Weights of a small self-supervised image encoder: widths [64, 112, 192].
Rows from block 9 of a small self-supervised image encoder, named by matrix and row number. Each number is 128 + 32 x the weight over its row's rms, rounded and kept within 0 to 255. All counts start at 0. Numbers have three digits each. After the name is the row's rms in percent of the matrix's.
Before each channel's rows are labels from the 100 images, of 14848, where the channel reaches its highest value: "responds to" is what is common among them. Only what is clearly more common there than usual is listed. The data: short English words printed on busy colour backdrops.
# conv: 3x3 conv (model.blocks.9.conv.weight, 192x112x3x3, each kernel summed), inputs 0-111

responds to: black ink
conv.147 117:150187128132139109117175155099107134127112143126114150156141124209205132057146100108119147171125181021168103167130126152077100131096132176205114077125129098119101124109163142136119087130186158130148159093125164103118102160108156081128143110145090119033116145161085174132138139158154163129130144103130150106111198125118141119128112095127

responds to: yellow ink
conv.86 119:105130141128145096110110126109173104098138132116102121145144115142116078161130159152129113156103090179177119150157118114135109136112137087179127110178126136109118124132133150039140178108123094166171120113095149255091148147120132106132158190155081121154021120116120196161178102159130153133118145102134123105116142074125107171168096119052

responds to: orange ink
conv.125 078:165107169159168123172093068140169094149122081155139109121126125134108152140116149100111155060129145055192178110088135126082131147154119116162133158064147133142119105191159104114090088109091153079159161122171102157130154146118181140138144082068104177167159109139074109095114085145144095174103061092115145146115149096149130147192079126148

responds to: green ink
conv.176 121:121126122153115136138120144140045143175163077115150109167149107182134092084183115108115178121156150005125160123177108171110132194091153118163163161085162134107127130159121155119143093141148093111152179142142146103112073196113173116106108167125076121085115118139112188126160141136079140134113120106154142054142162082155125128119163119126

responds to: white ink
conv.109 105:128186107170087128177122131110052156148167083181127078184067075054152085081169150173114136182123153087138124173148055179121118155082157110142138168141168177128143162122150112110137122145156078116174119170146156130123124198144100086121132145156109101121122156139125126107157157141078120144134110176103117102104119124096161122151156077146

responds to: black ink; green ink
conv.110 093:124154138158135205160109141095113096216146156120091066120120121072129213199166164094088131071121158105137129123108076114131087128124121132109135128156160155128162138112157090131112138105125114116180133132011132150114182115136128128072131134109086108090112086184087079084150152132124114156143170099122149096133093171127149135109147146133

responds to: bold; white ink; yellow ink
conv.116 093:112131185100168136119099151129112156095122150073101123162139187108092133140151118178095142081121143124135118102126154155131127071096110111169112162166145126081154088081148123112152151074129119190128106095049150120163177075145134172060195149177135142046132131117091129066153157132186117118155182098075173159106114112124108149099146138112

responds to: black ink
conv.164 107:033107087175141118148061146130145118113143132138163105115122099170111141150139068084111085096131137214021183133130135184103139155140126138136100117164082136101063139166137135131162144157180133145141116133160161128156139126136211133134141124145147116140123062123136123143099084107173140056095116117123086112155093133086080133144103139123

responds to: white ink; yellow ink
conv.135 099:095136166153059143139139210163129191086126123098122114116130134108097166117124079192142045072169139093094092174091125215107122080123143103129130146163166094072139116116152142152139147103127128136130107073184108142159128118180088147115122094154158192134130162139141128104153124141134126117065154138090078164142151104170136161070150146136

responds to: white ink
conv.157 109:159193135183157138047123144143145154144109116149121175095134110184177151068133126161124154199077121083196079176095094127131102131144175145146121053110087139147100186125153132085116107140084060110141148170129169135172130119080143113178143133126103148133103156130101150099040121143130164120130136118124152127101172104149120129153137080154

responds to: black ink
conv.70 080:146126175133168082048099159144098176066144155094154138164177182151154113165152130118196100101088147139143141157098105146110052123180162144129098124134128111108126121122139129116122136080066141176134099159056130106134184091087131073081120130163146145114139139155081106083076104140171135152118156102148167088138150172108141071096079106137

responds to: white ink; yellow ink
conv.8 116:132188112083135077124144126176125163139110122096118124179094157110156109118085131179146109087170164095147099135103141183158070056158142093141128118125114132066130087071177131165163153097053132149103105106123101131179145079131136136120097118112154165087119124090148133041090162100178102144134225158120138163154103157120136161119122145140

responds to: white ink
conv.106 103:115150143142201125094093166141178175118090119105084123090110177142088144144145036124120102107189104161058135142126146125151129051138134148109112138145126159070094089085144152117131191073123176174125119139112079133166184105131108164113131174175134132135120137104136145112154152058157135058076108123120130161092122127150099116089150161098

responds to: bold; black ink; white ink
conv.10 087:149146141112159123143137213108122140206146187114096106133129137104150174098110100163110114162137115136169071149089134127131099122122167057179073043159117125095118117151178141138101125132155087183121110086104109094215081123089135158161188157117146168075168142142144123118129132137115128110157171139089182178130115088109105101101097130111

responds to: orange ink; yellow ink
conv.36 102:079107116166046120189224144113146180107128100115139106094129144120090142153118068153126101107173130102088147120117119180169091106114148163056144098170144103077132076097116088162176136189158130116144157110131115126093102145123105128119123109146109144132116176131187127128172073171097138128114145128134032101151113167139155184135165128126

responds to: black ink
conv.121 078:143151118088146076153137166095146116100145123081178154180104182117175101140133144111131115102119156144151129127070105169162072149153149157163086089084122145106109113078169152143127176100125153141123094139101077115137126110152114126054057155138170100088117069152109094103163138137176109125174209081071154078147121175073137094100114114149

responds to: bold; black ink
conv.148 088:094144177129189093144157123124088119173163188122078096121125106139148183147133135178106105118093136213127079147078125094141160150130155098137108095167125105113095109154195135106099120079115094142103085094113169129176089092096140196122156163111134140107125146175069141149195125139101135115141143104134204150184084082150093097122094151114

responds to: black ink; white ink
conv.77 094:075143113152149129112104118107140142106164202138134138126114105126168099149155037107098115135108065219120081094179152154104161138105136131147121131170056141048114109125151120082093161118118147150113137119130131114130128109110168118127155153139146148110139189134140150155160104106181149108179100091117103158114100148117000135128130131169

responds to: green ink; teal ink; the letter m
conv.159 103:132154103131147139152136143108134140192187108135152094086125095164094165132100088161111189128108118176140094170044087164090101150137160106140086089147155106181103129142152117128125123183086146115175105115166106121156045184122127151132125101107197120167150136196115078099098142152096157101159137085143155088164127066183100154142110109142

responds to: black ink
conv.131 113:132128105099125045168116095079143099078136152116158100150128162093141117162154145073154113154120156215084135126088112138171133134153112145140107103191140124092061081122177119135126168074113100192142117146094142138136117106138167122055144178165144115098122120130124070105132155106178144079166157091089158146144058147092126125108172070116

responds to: green ink
conv.136 118:126184106120163170111165171142100167124102111078155123162143085125104140089139102122128142161103158050190158146155086131139111117063130119182121125113157101152145122096141144131139067141102058081142142107138193097158082225115153120166156153141109158070117157167127108115116132194116150103122132059155127107117175139115106128129159091191

responds to: bold; yellow ink
conv.73 092:124133153101118129172147172087183186237112143125053110132102157093118202136108097130059127102133118115137123115045135129134125117123127091114131114139107093074167111144101155119115120108118068163123164137070112116174137116087122223143195155126117160073110170114130118130102150110134128111128168118112133179130127083129108163164167144157

responds to: black ink
conv.76 097:109129089112089123149135028082092085118120131133176103233132124161109116136119172047134158079081158059107133156117167153049140130166115137183127110167105151155098180127150174139142117139149158148090126153107139133133124106124173138116122120131135114134127145113161112072142155097118196088132113073108170132183117110142105136106165131079

responds to: yellow ink
conv.100 100:144128090118098195113180125038163173130155093144108172129156184124103134098083088102104127089147123126151166117108126172163112069097086121101151099108077135138169131088123103108143145116120123129151171122157068154132125143159107129129170111096143146141099191161070097110102107145146082183154145053128100135141142184094093202117143128194

responds to: red ink
conv.169 082:124112158131140136111129108096184139149120074148125178142097162159096135114114132091126150087140143041187182114091113153110086197183111140157092112053129140134174101138166152118099127173059121069113157125186093126115154151104130096128138122082109140170113132115161093058168118096121114186112104082145147149093186129126142097189097107141

responds to: yellow ink
conv.156 127:128159130103134110128123146114160107124137131137111114115147101121141084161114137179128121171127091198193104156158119123133121155107129104190119116150138128093129102102147137028111170098133091166163111093102147255109145138111131101128145161162111116165020115097111225166164100148139156159142120096139134090121130089117107159141123127091

responds to: black ink
conv.172 117:106116103169093083135126184142119192094108115093119111122149109093137141097176162187165144147093081068156139186131125120113114140033166156172106150087159169119131145152087148145154117163151068181158156137138184119082115179133112115130131119143126166051132103139136165099110131176085120088153062113116125092167189157092136113113139102138

responds to: white ink
conv.154 143:061034118166185118113086197113117099124091071179108144143133106171076126119155146118114130151157079151101191134123128142109130182124143133177152125125053135115081171181043129140110090134153130130136136143129126144139118147135124137173139145109106102120128071132161090177106111090141147060090066171174145117149176129146095136142112144125

responds to: bold; red ink
conv.152 093:131172161106125114136041169164151071153124167140098121143163157036116164112130133150117126136156171136116121085066117124133127171130100070141098127101159094115126090164094106162080184155166106138079142085170150095136108122172123151155140111181133092115145097072166102091138139132169080121121136181085155159115084068169163125172167139143

responds to: orange ink
conv.188 104:120145110127123113155102074138136135104146075170168098118088071114124152113188174133139173099145138163179125189107139118054157146106079146111090152154166121077186106098152168131086154133107155078115181107156109105125151120182121129104148114078105126158142186122151167122232141111096155163153104145102153196142150108168107168146104156152

responds to: white ink
conv.104 108:145093143148074156152089124103088076144170154065151150108104120104141102113190134181083143112095075148118139148141119147095149164086168111100109102151135117204076154137084146111140178189157069171121145128140196120120177116156141119131166156181129086129151121144118121118167162115086176061169100117132133089070142112135107129103137082192

responds to: the letter m
conv.46 093:140140165105118157143102062158126053141048104131094080084105127158106133164111159078117155074138115104157180105116141114109114126178121121100119120087194173145153088130204061113121106181129139067142156131138123172075148126143085139118131099099142089117142046134154125114141110214146111185112103146123113138120113098165153144140119166111

responds to: green ink
conv.105 105:101134185185146154082122146120070129147128152162164078131063116176120154111139135141141123096074163132151129149099071118146124153185182096113097102131140153113128072114205145077165159101101093131139145172093105172130204124114142077153131145117193137114090162140115101020110138128129148166146123067124167121139099099153129096134117112145

responds to: orange ink
conv.0 099:154165144079157076147128178240157146142111126116162085120144131096095138118124128123123103058106140158148141129104130151080136101121128104146073158158181105152129096153156098095105118056113128134142132119143146131169130131156142182190159058098193217101139152090126093116102115170203127130097104161118140155142133072124144173145129130147

responds to: green ink
conv.1 118:140206105162155133139113137140141149130158089103164140080104094090128148126096145182100140148082113159161110159122105141102079140121138146146046071099149137172109120169147168100115089118039147080203136109150094125192129157124175110147144085144134137184140142113110119076134147149151161129182092042139131106169119125137094164158143117185

responds to: yellow ink
conv.41 097:129173168140075162133160111092159153126176101159112164147090126109126115124113082184090104101155138164094105155108095132092124084131092077123174097153118091137148108067153139100143123142107109116141178092214120131196098087144122152208121162121156149154117158140106132138131126082073137173139110085126098195090164078128137203147139115186

responds to: sans-serif
conv.190 117:115138110154101125157166173151102188108154043149126092160135127083142108069157127179147139153117116067132138108131106180109135140081207139157155171097180164110141144140101082126144102174182050148142141143160184119109095204169074133124145129126107158054105127114135172086118125162086077125125101155101106120136158122123167122123115105148

responds to: green ink; teal ink
conv.187 111:130145158180078149118154167137039177129158093102129125110136119149128129075205082149112142154128143044139140141149098182085126149083137138196146140103155122134160135129114134149152061172153119099204154107152188117132106160145120092154129138142095142073103116116108091127141137164101125116149060100164085099138167109139160110154141051159

responds to: white ink; the letter u
conv.78 116:160196079105127135118155095112055096132127120167092094109097154222148121071113141135141173095187170132177166142076081146140145106153141109113140144116104134107137125170113097150108109159133107154070136151170123150143096115125083100073115107125121093128106117202088148085148170165106112142160222168106106154159139060138138135162117108140

responds to: white ink
conv.3 084:158205166121112121150134165098132189222122170114082118106112155054132202166101078112056140141129124075113099111044094125139082105133168084122146110172128169100149141141139131171121127146133082173133104134063114135132125112053137170099146121157098121098135127117121122145128148121091088112123177166135156125171160134145125110176147148141

responds to: green ink
conv.29 117:158169094126132160186127129105110068155176150140144088170125101087124143110145136161109077102069155213094154145043037169105121159154163070145132080165167153143110150103162102109163068111128106131171142145114144129156154106134161140123098137159206138117150113149138080079130115134120110118126174126080176147135132072107105129127095120124

responds to: white ink
conv.42 093:026182084123160166118109132129099144162137190168130156196152105124168081108169151153080161141129177103078082079138102150168125112110128086166126095134112120116091141126094103089207169180107114155149079112164117107169129172133153166172111113152136088131137111136125145082098157123147132119152163114144080118156111101042117111134109124163

responds to: white ink; pink ink
conv.91 097:114147141127165093105145132111137165097177161177163179154108100124185067049160100145167111164139118151142075122145064119130100101106128086186120085155115086096111129147136156147129151140112142149121087101208089082131066137180144146147119119140176124188152168143125120131158086080171149114176148160177124128126126119098088055134104141177

responds to: white ink
conv.143 109:089100140214080149154215117106143161111150138157124120060130096105103128126145018147113051121108068192070120149115109108098152160116134156071126129113086132115122113179121158122138129191148122131144123122157127120144136137118147126149143112157157155115127193118166099141146127123112186140116070130128049124132126149170054134125136142123